config.toml
arch = "transformer_decoder"
model = "autoregressive pixel model"
dataset = "made-up ball-and-stick molecule models"
train_examples = 195000
image_size = 20
horizontal_flip = true
levels_per_channel = 4
vocab_size = 65
width = 192
layers = 10
norm = "layernorm"
norm_position = "res_post"
activation = "swiglu"
mlp_ratio = 3
head_dim = 48
fused_qkv = false
bias = "none"
qk_norm = false
parallel_block = false
inner_norm = false
drop_path = 0.05
positions = "learned"
tie_embeddings = false
init = "xavier_uniform"
optimizer = "muon"
muon_scale = "original"
lr = 0.0088
momentum = 0.95
nesterov = true
orthogonalizer = "newton_schulz_5"
adamw_lr_other_params = 0.0021
grad_clip = 1.0
steps = 9800
batch_size = 128
epochs = 6.4
lr_schedule = "linear"
final_lr_fraction = 0.1
warmup_steps = 980
weight_decay = 0.05
adamw_weight_decay_other_params = 0.05
Rows from block 7 of a small autoregressive pixel model, named by matrix and row number. Rows with one number belong to one neuron. Each number is 500 + 40 x the weight over its row's rms, rounded and kept within 0 to 999. All counts start at 0. Numbers have three digits each.
After each neuron's rows are labels from the 100 images, of 14976, where the neuron reaches its largest size: "responds to" is what is common among them. Only what is clearly more common there than usual is listed. The data: made-up ball-and-stick molecule models.
# gate: MLP gate (model.blocks.7.mlp.gate.weight, 576x192), inputs 0-95
# fc1: MLP up (model.blocks.7.mlp.fc1.weight, 576x192), inputs 0-95
# fc2: MLP down (model.blocks.7.mlp.fc2.weight, 192x576, transposed), outputs 0-95

gate.265:545524560503569520596510568515493425538497479501477478547506524475432542559498516526576502501462512530459514485487522532488452596468498514550527559492449425558518546516455491458483466461517580587418484526487467561554505479488574546492494524473443513482426506511536482516511526532487478477
fc1.265:552502502536548536547552483457522455518463432509588541405462515475521573527446521513537528523523541507458497478461468483487445466524432523541482523519436507492537473507439528519485419479506573474435507495493503491525480471580444546561427438474464497530567548599481533549546566513523553457
fc2.265:495521477483448527498551544497488613470471552559491453544482488543607464466564481565468526482490505569457474502520555456482488504460516560519538467491556449482577456480483438529485557536384493570553518488511479539568472512431497529562515552525433518525453483430458498522478465484517474483
responds to: yellow ball

gate.573:448404519470497508512504523474491499444534500459529535488511495510488533531488545527547586477567528530503468491560508547495497499542530469507539612543513476571531502406480503490445506548522430560474533476508495510527462482483526515551459547528521510591582496516466536494495575488524454555
fc1.573:517534476484541526572502447435552465483436548568536459536504486426459484545463484516527440486485441479519608560411446525547516458505438453496485527456502519468580555592541469570527465460527481468464481503556434513453515526551461567488426510481455432411455502464514480495525459550442504485
fc2.573:503506471515501576418518562513516531514529582495520522500534509512503510480522569556521505601494492527471495453480559429442536602457454522617528466503474543448448499458541599495503521555511595457562522526509521537508478554448490516423504480483477495441482483569512493469506506453489477535
responds to: green ball; space-filling

gate.191:517441514441503555542440442515562523483512497507471450448486596529441546471495476453475436486513510515447509531531524467489536566425550486549443530531511540447432550457504448523520530474464482500481577507456414552548472490514500479489515575476554525523480564498545554507536514492545486471
fc1.191:551589441559500503449490484569409514475465477581538518498459462487466385430497502583527499483514512506458490451503447510502499537588610535447543492496470513492499468495458521504595541453501441512486429463587511486490488544489502442499503483507431502495509505461478511520451494441487504518
fc2.191:480485546487591541490560521415506443525480465464500510410548469503502503512501466453447431469516472519480485509496496522520564470463388502440543425471566491415433513558509515501472481551509498578455589477519483514520520452508496589537496544490533495387497497478504500493515476510519498515
responds to: small balls on sticks

gate.567:448463545579450487489524537508509541474462470468550437503470514472521572478511506475490494453445476506487529493493449462580458538519474478527585530535448447409477536519525503478457503490563505501485519493518569495504451502437506476463445507465530445473507534439474457483540462496489494491
fc1.567:485582430435507515517534426494501474457558505558476506482471501503536468529514447537484488495516556502523496494548497524467579438457474471487468512487571557619516509467492488567539519553481498525501462547546425510527572460491501507524490443525480540528541487539522553565498511490500521521
fc2.567:561500538516461510424545521524441506479530429483506463473477461448534505496513511525473476461523530494443510492529576490455626527522436499535438537431483490579516459519402454565560485471462452550489566541403473509449523532466461522453479543511513548436457495466489475533597522487501494482
responds to: space-filling; yellow ball

gate.500:537500590525500502535499522444478474547499439442430487502426434508453494477483547495549454517517513551600557486498553527563528528476546566527472480509470527556468538452528543547427527534534468517521529536477502446427491514497498399506470518481453460456450491535498480465488490485521496503
fc1.500:558531430502515478510434500435550543457473484441424495468464401464489443532448473529493486450481469499553445417487491447500537445557454487463496449423517508526490476455544467516529451497460497469498500558448507474524463458490518450510460508483506461452493512550478465542496520504469400459
fc2.500:414526477491471506464524470538471486547453535557410537463457495518579564485457450472524522490475483506576502502512562534418551564498491528487457515489523513473530525480428518546532601496543555517473539448507493498504524471501481486472445440476475569482465542475574498556442463451529565598
responds to: yellow ball; balls and sticks

gate.16:473548510443565514519464478493433502518515523588510446496459509483504479506494517524523467562538497478484511543524452445464499421530469488481465515491490503550485526495531565541485463498481500515528461537562537479549477523501446493520525454494518499481544501546553457571448454538563479397
fc1.16:496511576493492502548490491532477586550575460482466451494486483493473401539512510540491532535591511520475533540444481524539508451503547501502491469524520567474525515499541500485491512509481416551473451546560515449463513472552490525496529497472565479482529529572468500537556441445511475549
fc2.16:487521473511515523461508461483508462477469432564564510551564539564573588489435495476529469447424506485488487467501521485520459554506429495433507529472499463492500498490451515548484524551546542443487516491437447575533489531514516542560520506503555552493585494470532462472543516519503502473
responds to: blue ball; space-filling; balls: twelve

gate.64:530433529495579459511551548496558492547484494594521499438514520518533560511594559463503514508502499535572486523466514479552486487536547477527501461509505501498473509532461426447469528582560503589553505494511473550470451500527500462460497478467490482576458499545501572459478517476500536491
fc1.64:543544484444484547523541475578535546473519508533488474460473500499538620436531445491507487466512499478489459504447488470525593464533530454536501447497510505480499541516571538520508508557495426532469498487487458496476541538517534502487556540545536505477416571547535526531545553510505462495
fc2.64:510542458521493479486552422533523555581525549470522534455442474492506501514487467473503576471508443501592513515512527508481497542485482520469485535479480525461501401515470495556479451431502566506527541511463485455577488502510471532490515467485464503499496503531502486447445444490501624486
responds to: balls and sticks

gate.283:448458446540602478491541455560443547524532459510536462539478487575481478507546533518561510522509540429550454562481552499460546577451511542500461506522536456530510441560506512423534621507523532471470509473503431479504488492558474477493509568523554478518510487510433463461523551472463389459
fc1.283:484510521506471537470531479469490491436503557423500524538489472494515518495427450519451504503477492532515510538515516490468431492473559500522582494475476534519530458462458478532531467470550488427494480507504454517522447493482542537417477483573424539468486490423539554527531480522575563574
fc2.283:531466535465551445434464452470530516583569460505509480513429437492495487442591551485558572432515506468532440527461519447512552519520442531486392552502521476452517556474577568476535457507430489401522474538461497495535463512503527430502498508400533463572514515557516516539430518471499514558
responds to: balls and sticks

gate.395:527485579448499439459466483523501510500469477493486543519437528429439460528411557441434597514449486429562496461444427502525355480446521470473568489521466528540532503457560540514457469511485448502527483409534483482502481515458491471506515471505521474488489490489491507511498473473506482524
fc1.395:475473542494484475428494443583547513476502579542555557513426525486471444543486598529513544442482425506479533487512578462485483463438546488409546463483478494544468459454501515556474494527509494504476391529489473449557498473474505593394471487477514478486496421476442490519533542493514472504
fc2.395:490454479479511563539424530478424479480498416456428518455522457497509491527501403505509456492473565546549467487451546511452510500557476559473526543472543504398542513552466554529514479461487602506530453474471512559493584448520457542627463461494446555544528543522511473495539501532518498525
responds to: balls and sticks; balls: nine; balls: twelve

gate.190:562510441515460470437486484493494476494448490461480499466529565473540552523479513404514512470463413474504488532500522433429487506414524525443531516492460439492459460492557495532542506525547470561494510401463528424446460503480491547541511542533489548521497470421483514528582557551468522543
fc1.190:445538468473488465462554461457518504494501496473488426478490491477490520538490485539499374499483486534531532482577498579490586482482476495480458568477494469593553427540503494477534474455555455523507536531467481539532463426431540527548499482531507525542563469537434509459521526553514504426
fc2.190:505565538511551559460575503581536462527525496509513524542480524481549450474532495469569560448483473449545469506486494443506443546436493543580522438507540492466518554470504479508465531563499472492510534493406521547488511516582465485486538486502482537470410479494529513472456490561592505534
responds to: yellow ball; space-filling

gate.475:447508506461541456428476541505482448549431469572486452514481490551477583478503573461489467532517488509574564544465559605471498582554560567507506539529593515557469504534419437581535453441539428571514471565443514493523533599514516531503451529490493501532538530473457477463480468586501496539
fc1.475:512519560620496431512588438470534495528488587516502534552511472538465525437427492467520449528469493530519445470381484540520493456530440415461512540502559528548489479502430540571513504480561475513515503554437511546425503504531474518525537492516514486459492521502518491520548512530596464442
fc2.475:493476471497506500508455581523436500449525438498474487492500468545510473549547547475505483496629391479454521559523505462510553567543532566539502535513506484470554522516585528486502496565517479489506481477541475490585494537412487483445462555490503578546482499440470507516485486441455502488
responds to: yellow ball

gate.220:420495464505513462523450530552489435506529444479518399505518449550513480427461515498501489444552519482490445480522538527521533513517527436507526479519568532468490534525532620456517537465508450440463537455491478495523439552539494519521414488561541493465585487562578504481558552535493505499
fc1.220:526459477449569547494468587517552538453437493542495494550522548517461540482480499500447510456484471497445564554485493449492517507566531488512511505486494540479469494498592535483518518543504469530496476526531473504559492477462458515465564481462530598457383440428545518471517508507500510446
fc2.220:459538511459479416452555487545454522498603517500509523508543491469561486422498475524543505498527527555519445414472536500560521501528545515483547497509469469467555565474478520476512474515453485524440577520548462489520486520492472488528523552520500497514532519493535481537466493446502439474
responds to: dark backdrop; balls: ten

gate.298:528487505541525586448469500437521580519479476418533512497490509503510514545496436499491507501438578553499527560530485452611455468566505475505529515545511507548510524485531522529516495491551455529502490561469560511471490483410562439494411504481483469442500465494512498496483481441518456514
fc1.298:525507480511568544449497485521532607494547482513518494570430477493465545494504433510568564384452515521517494538581510500508533548462501510536549534476544428543455493479519399465497498578446534478585527500451479581544533493484532524528573486509568468522505521518497490536539564541523478491
fc2.298:511485475467399474562523574464547404484488523502493521465516488557604474481503549500436488550517440554490509529460478552442500538489456565501491533553447544484498469523528472484557516417584522504457501537524472421454512474493486485490528522509479528588490541451473483493523497492465561539
responds to: red ball; space-filling

gate.383:580533585539463524491464529497489523452508470492482519485525500484521522488519519524486545520426420541532457486520483524482519512509444469443524519485457541497517557435500503455448497527569463491511459597495479520486480470446504510514448499567569458463557525569514491459557503459536465564
fc1.383:472509511517483492514448493529506544494456470515615521520497413471442500507470524533500451582489537513417519523539462543456494518433473499502534506488455507522492563404530467538515527552417514558486594513469459510519495460424503543514508459512553563464513591548438510447479523509444496534
fc2.383:506466537522459506489568472506508572419550487494443442469533515498519467444489485480486578493450475508546519517518507502504462549528529471529531519574511488485478496526507502500556460458553419530502415467455378470538500571532540495470460558492558484567465466486541513489443521521465513470
responds to: blue ball; space-filling; balls: eleven; balls: twelve

gate.222:523473521528472476448472488485477579498524506552549488445465449558500489471507458517498515506471471571522481482562462549490526469446535453560534497537481462459516498402494519457497530429444549461526490508554438521527468473438471521439492429458508461502419482436503527538439469517507582577
fc1.222:487548451507542537485538515481509535533506556474617502465519539446510515479426494500472519487463510550542472504455517517506458464582513528489465465521553511464497525461483517593554568456525483558507463424525557520439510527550462542610467471515507485480502569564568523483537523564550588531
fc2.222:492497550417512520469417463544464517515522523484476492462535487487467496535542497471432447514580480471495522455518554526501534514508528461477523479545459469567437449551543477415442473472376527471457555596445520476478546497471533513439498581494511538543519536435502478476515487454469484520
responds to: dark backdrop

gate.219:574467488500389492579533561426460499499462477538533457529502557517460505467579468497474560464542483609513472504459496490487504485504538462515502480448528418472491531453531422496480522483524397494512509499457500540462540519545474495477417511492522498453527489511477535467446487511541524448
fc1.219:551411451419424492518483507466435506553450511517513515505444538567481546461463450472444503518518514494515524515412468527406513462467536411529515496492533449423459496437566482508541452419559448512483490503483515546496550571510510510474433520479515428448455490458520511486538486508520540440
fc2.219:577552535470494430521584519413514483466518508456466495497531427493540461449514466532489499458488469463537460423544536453497576532545469471445537480504565520569560473502499571469466544536460478447462543508599473472509486544472482441511519514470478507548467542518529497539464532476502496513
responds to: branched

gate.440:571481531569507516473441561518541577489445545543544510492510514460515419469529478540531527569500451480449480485515540441535541445502473481497441516472434475482540569526573532484439469505531499556506552491478428466577468515523467449538462540487470460510461423494483585552550545606516531527
fc1.440:520439523551536452469487582483528582435461540477524439479538474503485480509522519541537498542498585549437502492555488488506503458523502509412532462459454528537453499499525537466576540519501452507559487502485468439506469507479483457504444531547417467467497489600487503473486504508465600523
fc2.440:549534423439468514531536464502517475485453439506513516464458558520505514503492512504528510449480469446533463512556533577490593482524522474547509451486479493497574416524487435518503530495450546460499461578487580543463435540492449524498465485458500597534468475445485509501507489611530455508
responds to: balls: eleven

gate.469:493467480565436462518505523502429451460490482459436446494471449538499424477523508502505487460455450546533499428493524499540549550501471548514462497477495496469512474534474542485493493542532476502562487469432378497461531490560438454501561565620476488543445460492526595561502606521561562432
fc1.469:503468454596433503474502531473420451445517471488471458475513441535518445498549563525511497501425438501509518470471545550492526518476476533568447455506455491486526520542519512468506469492538471489539484472565410523456474545530449480488554478603457466606427424541500557496513543494491490442
fc2.469:513524528553517537552520516533485526455429480542525400467494447418502488503489494521517457440531513473484536480442459584457529502469512501507521522470539400514526489491440445481434483524492498477564534541455492511436413512470584550530528417543458480526457491536470490438481519410471512476
responds to: yellow ball; space-filling

gate.1:463415462491479467542454590479480506509429494452407466460515509484462468486510475514493425522490434454494468387513513487482548607451478515510467450489558431519466539531468405438493525475541494456446529494489443529493442527466518468471425448513502461427543466479476442501494464521550555470
fc1.1:469489527480462512526437575495478496517510462445443516507512519535451450491490506498466472498443472479519482393533521504466552529489440527449493432453560482559434483517499482428540526474528469468412498501553415503492548498469500476508423435475511431459531529425489494486543485524538533408
fc2.1:493522491529471541476537531498599486459535484539472540506420485562513529405416512486562580429547511479500501459508528499530517449567495536508481525506537518479541493493558508570541458447534519497483506471492566441485541456470517523552432429516484456546494561433482540505491561551574520483
responds to: yellow ball

gate.474:527543538470514574519443543495484506542458543487419471512492541480499446550523507480444467521413506538511500536563458488485514493449521545484501502521490498550514542540530461538493460503525465505481514419448516427517487536441577540472529496458504592447478482491478508500525551478483513505
fc1.474:568526528462521463535460460533473532499414529380488512556514510504502451564549451571497467503480539503521485548480452444495477504433509579523533482484522519478496459499565454502499526484569499373462478488504532455532430456499503528501495559541457526470525483489573470455570532503478544491
fc2.474:417526501530463514583444450454482531490499484479490513522482490560476538469460510504584485517513468499534487519475509511544465468556510430474548511553533437545549478477468441521524502397401513509518551478501499477453562464472474539519484505552473460484494552474497529403485444503502507435
responds to: dark backdrop

gate.210:508482527542519512497504461519584481536487527476593492489482577533524506539565506568549483542505583440543517465555509501495512511487465490532541453487509485520449552596425468420554492469515461482449458493512497521490522480487517531555535558512552421478535559505391468467520429513436510508
fc1.210:528499592479485507499464530535534464407468473443436464481530502493508502557581488547468511536460489417490454494554499501530522453443493431540462501570466517493488448532589521501504527508488471473559474539536547491479504513460461477421544527404429526543470503508502501545456494523576534549
fc2.210:443523504527526506483500491525415571467498577457564514532484450439505540444462485446549528457443499572448467478545534455469466546541516548524491533481507485478481446447459492557499583442411503449539453476463509499585538463545571554493480534544517482478433456414463536468469434494522480526
responds to: balls: three

gate.120:519522509519429478548543486482499505484448472499503465571411542503501475455459547546451481518551535545499615583455537482544535489452518579503547498439466496525507478575480516476585482515538501513469432398518541518473475492485460490552527514499478454519530493434458482545523476472459499439
fc1.120:517500536492504512432531513525557519549512551507601504539524544542552477544554411481594498472466503523468483413474472490501532541544476435467535567508556526490470582532502532534476460550486478503532516409506538524537502483459500513447487461541452483493515497483446559514463498508547512539
fc2.120:504460508539458510561560547490457479539553529516485510475478503470496460443588477540398462494476500514545521548516546452509525486493534513508412515478499512518511457534558443574498482409600471562518451485503454474454536509535494544534461505492464555491475536535425452503515421499469520503
responds to: dark backdrop

gate.338:500495526551465488483522450494445477410431520472563537514536513552499510509493444512413474480559500458471501429492476506532488473471518492506566554532592518575492501495499446460527489502481427564444489588508543476420502527486587519538526493452521479498439547585496466519495486533474502586
fc1.338:482516552462584540521496542408512473550467523432490477517555507536482456518559450487570484508469474557446480511616471486534509510460470524444523413442521478538486470473504499537463536467498548530484524475567511501519455543521423497466478481608440503490480498521521554499500525510431486408
fc2.338:469511455466500527447484543507553487470540443512454510626495540479549486527481462413408461548479530552540490545534491440513472495473529527492508452467551474549542508560384557488527486587500506428516481540492497456478499572500517505512553535520512491563567465512510510534570467412487542516
responds to: branched; small balls on sticks

gate.235:513480462487503430499546545532578522526502531463497412482459481582453407510518475522458551512491517512529517524474483423438476434566504479538468515488499569475509500450547487485534551528478553474460546464476466468555491496475479406493478512505463426465474521537466428442465538529509513448
fc1.235:498541488550599513561478476471407586508476551526474527451557508479510498467432461511504578473469526564510518565528530593486460536569539550516519520535443532542535483539491488492496495454541476562566545535484469487517418475548558496498500532472490517523470479464489552478585487534494433525
fc2.235:445448541466457480494510497494465410492521498490451469584465501512537578512623449482475440550497481423469501507502394481489500473511478471450488548498534475478422513456515473449499526536497482481507435490447518553509526537494505468524489556546485504519535529585591416475461482495539493474
responds to: balls and sticks

gate.82:474454572490504548519437466488450466502524457479472516464547498517466472477511503432465424527455523536508535530527500523502595454517504601474459510546420501537506555485559432443526467546566498497515435541456490500483457464520557401547531531563514540537482425465468484497490552558509604436
fc1.82:422523465523478437488443503613466484519462487467471515490568543530517535523480522498533505497525460565465525474432522506473511504501387479477539462486495467530505489531515486455539524492514482504528406462462466510359485405503566446544540470561514505514496516515533493531508537550481484453
fc2.82:457465602507470463485409449515497525443446501461493493473498500464501546464410510452544492463548535434536468511549482491500471460489542547429456501487497503514509534477471463490414478553541469525517536556415462493563539537547436485492496515568461510511441472449489500483514554464587534433
responds to: green ball; space-filling; balls: twelve

gate.89:525415438444537456515456458561581458458519511525495506419520556472493538503521524429576475515490503468525569487494515501449509531468526581521472483534511476414474516444451488468483552511487526564479573524445471524515549479515544465537521506526505543475601528591507586444474511497513464521
fc1.89:535529487454486502575482547447527474492475534442510513569467423467545530467524443522489592466477516525573483533478487550490451526609467498493566477535470568588566516614582514522475481547491507439582430474497548481479510519464489515518490556503519497529537380513537441521529505478549540506
fc2.89:471447482528505476470463463558558492486541435460439537466467540541451506446454453500567448493563485554466521468546532500536498500420488544443484483495505487411427495460422548505536469449531430463462585514456481462559577502548490525483568518484515471517545561520535572482422499538436512566
responds to: small balls on sticks

gate.396:482445457579519432476533504461520530579421504468495431529504496542511457485524505474471583536481518500587438464493545529544541483496511554501513480491558500466557452519471429500507494535487556530509470494485478430523471435574501442449503491500439496427527520491521551528537445480551478496
fc1.396:458474456571535455469506487471466511563422458547520483469492544541475547517515518483462605539482470527548466488463533583530541498472490621517416485464513468460536434492482463456517518559543535563523485480500487460521507491592505479528511468489440487533558534494480464518521521483531457460
fc2.396:500491499486525594491510523522534528522495446538514544496515506486474532530467449478465435373560560542485527511518458512504516597585513545498497491574414440467454546494521551542496506464505471546520478537551521525508477560482482520488551542442560441569402476527489422472575432463492463435
responds to: small balls on sticks

gate.386:488529546519485424526418577457461465467528520523409507456415485550550474468510536522561491457472455498537538502469501504436474515533491495516498501444420501545575554430545517470459469478513543448527481460497547483461422496505536508480460497503547423473475483491499524507567490474512510534
fc1.386:477579565456530503502497518522509434550554564491541410482486438500505541490507460474506466511486491532601528500547418482578493477515497499447531526457497508572561499511511549458455484482556410512504469455493496471390444556474477489524482509512513493493507455555514477529492534479431465533
fc2.386:485548531437520487441565559466468557535479507515536559512556438501541449506488482509470467452443527420588563447436489453438552493515508541484528541447484487505552467485574551527455486538560573516437460478492449524463448458459487517493502581484489522477563538440534478495555503569541543508
responds to: yellow ball

gate.32:439477517494501483537574523549465464558494454478484522577520478557506514431518484533604420452487522565521499528431479541525519480498525541459488459523528563505457523564532512469452556538516564482508570497533527516498538509509509459536445495501475475472548496491497476502473533486533505449
fc1.32:466513452479508564533450484521454476478431428487592543562441481538540447523556494514540523487490504530445497533542483484482520482491530538457505475461479545439522510498544495476587522554524512520498509485527514552448506525458473522470458442523454488510523485438477552555460582476512505464
fc2.32:436482486539477446541523509531522579480523599484446441523543534510512551550492528546454455493477501522526533467466572521474537525519516506549496523499533515571503428588549453473506426541514500484510500540549475461556479480472520558486495441499561524477496479529438439454569539503475471485
responds to: balls: three

gate.271:473502438509533532459509473390528497533557527423380464506511525477455534520546486429485498497469554476552484491489512423511458507488515526555463513438489512525497422521525460479495506418564521523532465478569514494515507477445439490516530464510451498488445496569502485521542589526519474473
fc1.271:494551521506482433456472502449430502545511455499521482521552521430565514475535490508519487550484492412505519455471596450528561509476525573519525448576534570447455501536530524482526505475515512424513490433561544478459450506437424457480467479500509588571452512516489478468497465458567475559
fc2.271:470482481536399529501478479497486458493498493505515491474526393458447469537425486483561561574443534453457473507488471545441524472608521467432512484494442461535494467545489528546511471560494450522472488467427529515552528516506528527477529523507492435476489500565494551488550473533502490465
responds to: orange ball

gate.106:551544478444572562502510511470563491487531488548541453490505482496498555532537491470506431504517518519432537533544503457522557429496525548576501520469508518475461553461475476467451454535486383544494557496488498494527539499507483490526577493460441509490454518492482447444462555614486493531
fc1.106:544470509471534570482517522489528490490460567560476496467487506547470494503520529520496468510495529568455471498541452457484525417531431548609489494467521496471424458526491448552478478497483423538445510424534424506553523470536506463503513507538478475485441518527526521470499514484566501574
fc2.106:425532477509468389588446502500456457513478537478435490448443504515514448532515503448495569415532485478489528454501527445562566563538551464562536446506463468472500526464438515499542568495507510486499460545485504463470482529576482495530499490518430516516465475462479505520533393445499492476
responds to: small balls on sticks; balls: three; balls: four

gate.418:493559519535478539490473478482491514498451448496513513490535455474461429497514501538485482546446510449445495503489487467456461492463473572405561459475463450463468524496422539469411428503401466519497521473436468528579581417535453474493513524569525477549569498474563492510525475447509532518
fc1.418:558469476493584494487517465512535469526520563511511494525524517445504440426492479527525505457498525533503500453514538508597550428537475480520533560496411521569418455493522578527572450531552530472525514501450492495472538545554463495506507443426536544431484430465486503466456527517458514517
fc2.418:497508476500462501508503515493552500454476501477482449512466456549458490463512466424533467566502411438479521558515446502565526551499481556477498480431625542494529508475430494533460473477492493535607569486482511445531447475519445479557490561534452457492476530538485456470456456559516560522
responds to: balls: eleven; balls: ten

gate.221:515553499451498486493458385455513573469569463540517487417464437527539489488458505539419491504533467503448510492524475530500487396514462614468523445520529448507426548497530554505432496464568517494474461586522538541523508464422499492489524504589499462428549528464521550496451405519532491395
fc1.221:490469533448562467496542473461550427477544501515590549486560450455461479527607507479543547501529480507511507448506502570561571500544464467486460519519494531486536437443481483499578450546441514515538496493521493481488562536522483518498438503564504549602496486488553498520559565577516476538
fc2.221:494408544518524480496494555514457506488470533438444517502498492506486534445430563412511496460490469523511546571560461548403478538480550476471569509487477498487569457487436477454470489524509504481483479543454558445561445440445556467513537512448481528506498520527425533539492539463437506530
responds to: green ball; space-filling; balls: twelve

gate.432:511454505536539536425464502543498503514568488546391450434467485529443543514536465495589524594536510506474505507513501446529506496489506461498490539457512565485571476539538513470458491424542510494509513437536500530493554447542457511532528478536502557493464441492478472487412556513498505523
fc1.432:529478446450458517482458513477451536463456468494550497465482503457533446521518464538502430491547433482430481493438512422456546475467480574447518501518514521488473441536582452540543523432439530506409447529516528482484490544435449520511487401491466523557471495565494536544487492517456507532
fc2.432:523465533546537463496504525522519500504528473438487500564511472459464529467493432478439526501451570546548517473520442507571459529541573421536455482440491465571592547508470497458466483482465497484557511416490509574488473523587563465487417540444485484463516463504546459468534486542542470458
responds to: red ball; space-filling

gate.431:476427485476511516582462466504508483512524421504498514545465514530525505487480498461444481469512480459473498530564466452465575427537551511513423481498480498470533484480601467472567504515467537521443555531525514547556516571497534512532435507508540523511472445489429519522505549440507483547
fc1.431:548456462468484477458509482494459447507568540491516595470563491421565444502512506581488565484463503506538538420495494465466518552518444482482519508500470575526488499471474473499436515541494495496521522540456516488494528511596474504387498455562533465475510490591447430539435492517480482482
fc2.431:437569540578549454536514501495583500502506428522465448453488548485447440536447528455472421506526550509522473461481462557520527572483559445442515510520429500488537518496428497460478515455619502504511450471483502458484511474510634540469511532490471483499512540508493516447521526510509488503
responds to: branched; small balls on sticks

gate.449:448468535471445457544492463462508506501533456502497471515526433536476540566531485499498460577457496527557461525496502476483459556478525487508599564418506502544538486475459492461474523457557527484488549467477513570502490460479473487529579455511516514547490352562472537451433513464518457528
fc1.449:460463460462561455396552497509568516501570441538479514586474449539528516532553541509419493490486504500510550481568460423520500515491385516454491464467524510537484487549377464419455567493534464451596514507434451455541482452431533496524526468516550545473541480494453520484449514539502502518
fc2.449:458429501495476533479502511422489511451471571471513444488517457601465532498465448450490560524498494583567459543521582497461467466486571506474510569449484499575481539484494551456507426494454515519476484514459494534500479492514572515537470432522499514491575521530484492488456475455514551544
responds to: dark backdrop; space-filling

gate.127:544574486476539500517476469448554543454541457526520441469525483486570449554385558523508552434484522496444519496546509524564428466559457538518474465489468442566471498380503469493471525500538508513445481546479506510478470413442522549518471417493515496504541533506477530518475464482533468502
fc1.127:508476497529560539525425511499507482578577511513440444535545437492536475513512479513560538462515516524495529532471417461501462484538477549559476530558539452501521505467496490561448522503623438523515492506484524555432446525536554462516512578463511556472564477519481488480466451392529507514
fc2.127:509466472441525503525494506453484491527576472477576527500540530538486522435503528466511478500391552504537542432502570528554522531504550422521441474486473496559545471497467480479567524457499559472493506508569524488524522496497500478452413474489490464585496484503487542517524538557414499575
responds to: space-filling

gate.403:506485478482508543463493523559478477487551508504496470529485454468490522546573506531530453582451546464502471409495572505467536468578517514502514435529508451504532520501482497485552488555518515472457541525503536501565497509590551433542455515508526474501529497522434430470528482504584568490
fc1.403:547560435500495522565477472514526529462522553535548493541567513555507527474444564464479501496515522541454509517481513511536465427542521514476530494443482563468533493532533492501552520473439551470531459514515525510485582491510568542471461494502537474549456529443453506527532499565550529448
fc2.403:571508482492580530474542542479472513544496485438566485494435407491528483504499477531460524438447516445455501579530498473512470517437567570509492511562516480583523503469459543507455513540426461473464445523512446477589442432545519537526492516489520527479473481511500459493518480525464473510
responds to: space-filling

gate.239:479484443511531461498550549530458491465463486496491558533525482448441533559451526611535624453512523511529470432504474439537528422442480533501451512454480524536496530486488494529516477550478463503437438541509548536514463528505494491571439537480517517507533474471549506444506490489544535493
fc1.239:543431481448465538506525530488517481575508534446489499485464456491560518442442539455467447448411471406513507480447501575544481440532472505463472429495537464479582524502503524508429535516442556480480454454505570510500528529489476470447592504613480498358422484432447511517520512507452502502
fc2.239:498524539500505465558460476500494523558539487488516472529517463527497453480429443471560580465550525491476435516495457458502552543565473525452412529519496512507580489422523504503495532523529533501535470560517495486447481534552538503501489494464536397550487428409535526522521438535507466475
responds to: balls: eleven; balls: twelve